{"model": "image denoising model", "dataset": "rendered solids tumbling over patterned floors", "train_examples": 195000, "image_size": 40, "crop_scale_min": 1, "horizontal_flip": false, "color_jitter": 0.2, "task": "denoising", "loss": "charbonnier", "noise_std": 0.4, "arch": "unet", "norm": "groupnorm", "activation": "relu", "weight_standardization": false, "widths": [96, 96, 192], "blocks_per_level": 1, "block": "basic", "attention": false, "upsampling": "nearest_conv", "init": "xavier_uniform", "residual_init": "scaled_by_depth", "optimizer": "normuon", "muon_scale": "spectral", "lr": 0.0083, "momentum": 0.85, "nesterov": true, "orthogonalizer": "newton_schulz_5", "adamw_lr_other_params": 0.00093, "ema_decay": 0.99, "steps": 17400, "batch_size": 128, "epochs": 11.4, "lr_schedule": "wsd", "decay_fraction": 0.4, "final_lr_fraction": 0.05, "warmup_steps": 520, "weight_decay": 0.01, "adamw_weight_decay_other_params": 0}
Rows from block 2 of a small image denoising model, named by matrix and row number. Rows with one number belong to one channel. Each number is 128 + 32 x the weight over its row's rms, rounded and kept within 0 to 255. All counts start at 0. Numbers have three digits each.
After each channel's rows are labels from the 100 images, of 14976, where the channel reaches its highest value: "responds to" is what is common among them. Only what is clearly more common there than usual is listed. The data: rendered solids tumbling over patterned floors.
# convs0: first 3x3 conv (model.mid.0.convs.0.weight, 192x192x3x3, each kernel summed), inputs 96-143
# convs1: second 3x3 conv (model.mid.0.convs.1.weight, 192x192x3x3, transposed, each kernel summed), outputs 96-143

convs0.183:100129110128079144098148097136146156137125132108109113151135110145125198099155147087149128133120125149178067092125177144112136111099094069146093
convs1.183:130107097144118112058154092160146083116095157135100074098112087141114118145112179136069147082066106119171074094136065149132152073120142154213139
responds to: pink object; purple object

convs0.59:114113111133102058101141127128117127162121142172128117128131076113089136112128126132138148145137094129131112130151127147155078135155138130126130
convs1.59:093144115097150132130140115121080134151142083112095135097109222073081151133118163161138111118091161132141116133126122141121132158193168123138129
responds to: count: three

convs0.36:148100108133115073136116152137133146191117128128040080087101130129090113110116167128118154127173129122177161107128096104192171115099166154191124
convs1.36:116099175120164147104115107125162145110126142133105165104126142126160140093148158098084122114114123100190132180110083139127135099139089156151071
responds to: sphere; egg; largest object: sphere

convs0.187:079154121166076165083150165126148133119088147118068115129142134099136140148160122083096119096140084148117102105154220106073119050135109110120141
convs1.187:137120091108112150123081117075115136139171133149131113130081136117158115096105084148097140173149167135085122128105151157165107171150133166135170
responds to: purple object; its colour: purple

convs0.125:139095082155107149109130168142117119131131098135126167117125117110111158112144087133144129086129109127088170140103180137129151171111099156165099
convs1.125:170163149112076142168181165125134182098145162119145108124131112149149133159137038206107118119127182091133129131112188129112126136063188118132154
responds to: teal object; grey object

convs0.178:024155120199129165137123159144112125153100125133136128166116104124148183087149128095118113111145120154159123093124176088131108120153065194140127
convs1.178:112090135175108117141059055108117110106052118112086088065151108121121126156109133099121129148086124106086125115129150118147100135112107103074137
responds to: pink object

convs0.131:084115121133169124049126146110141168076123130123125119014134144158133139090177099142061135104128108127165115167121132105144194075132112111150044
convs1.131:182127166159105142128164141128138166141130143101150074116087191081134159130188189138154132119152113122132127133157140132131182097104164119127108
responds to: count: four; hexagonal prism

convs0.50:160151105119187186168119149124141174129092137158147110102104173091106155131120070108067097147107120143118107103114147169121088188081135111122117
convs1.50:130109142099129161060130062092134145177098115127214170118109145120149120184117159066192099149187119165114121148136140120083111156183115133114133
responds to: spring

convs0.188:147152129124128180111080139068116158174172191108107137136072108127147176152095113089095104173148111103145147122082076018122104117120142153152156
convs1.188:128221145143098137096131137073095130108093126148082099127129124079121081126066106160105126102058119133075134113153143170126145102162125125165141
responds to: count: four; yellow object

convs0.71:112187163131092187160082135098158149145159177187090153138103105144132160096096095035110108079113146138173183113122134099124122028097102098150101
convs1.71:129086132070045113145101159085106121106099103134114102100146094149129089120125183118112098113129127132168120141132131096099121162102097144108109
responds to: white object; grey object; count: four; its colour: white

convs0.103:141074190107097120158151153104118140201136144133070132125134126141126142105154096079157094175128119131198160143141113099154124093139105143178100
convs1.103:128136132093169149150131191158158118140183164098093154131096106125143187069151040145160127107141162144082127108106101105160076133141155086091084
responds to: white object; count: four; pink object; grey object

convs0.151:098089100167141135136142147164173132164109107127077128145133091072086154127134140056164146127091114154143151165128165183112072124127123126153086
convs1.151:175134139117127135171094163145111103126090114162094111150149104135133111215156097088106138066131102063109086136094127146173203122129128124118093
responds to: pink object; its colour: pink

convs0.169:042141097169142151130126124106153124118135111106080131171102132164125141133131151129124172153143092117135135154103105125135187104121115095133178
convs1.169:158102107079125093158141100135100124109120127172089125142165086133150102122086112122105073085107128145186145048093112053079112087104091101169130
responds to: light from behind the scene; count: four

convs0.3:134140170113085127116225098097147132128143155113190086151122135108155110073081133143164168078088136131076084111134096109137080214149136161075082
convs1.3:133120112127161097129178058188088096172162076090255101149098121117145139145149220193125120148150106115105166109091130093164105190113176128134180
responds to: cube frame; largest object: cube frame

convs0.66:132113140123143124102138122163162182090113174145116141134115129139139180165113224134112127136156114130128112137102095043076166088076160117159089
convs1.66:112078097099104129069097107169139079160090123112130101118141132123124114108124103129145151150124172108112121095159117149148117093181103112081130
responds to: bumpy ball

convs0.165:118133123112102128168094127129090147161137098213137185142124095151112175108121120144059075164166117153158126125157168100116150101100120150131129
convs1.165:161140151104093129121095184075147143128105133050072164141066114115128141098131104128160135142155154136091128146109086079140165109122150135169063
responds to: grey object; white object; its colour: grey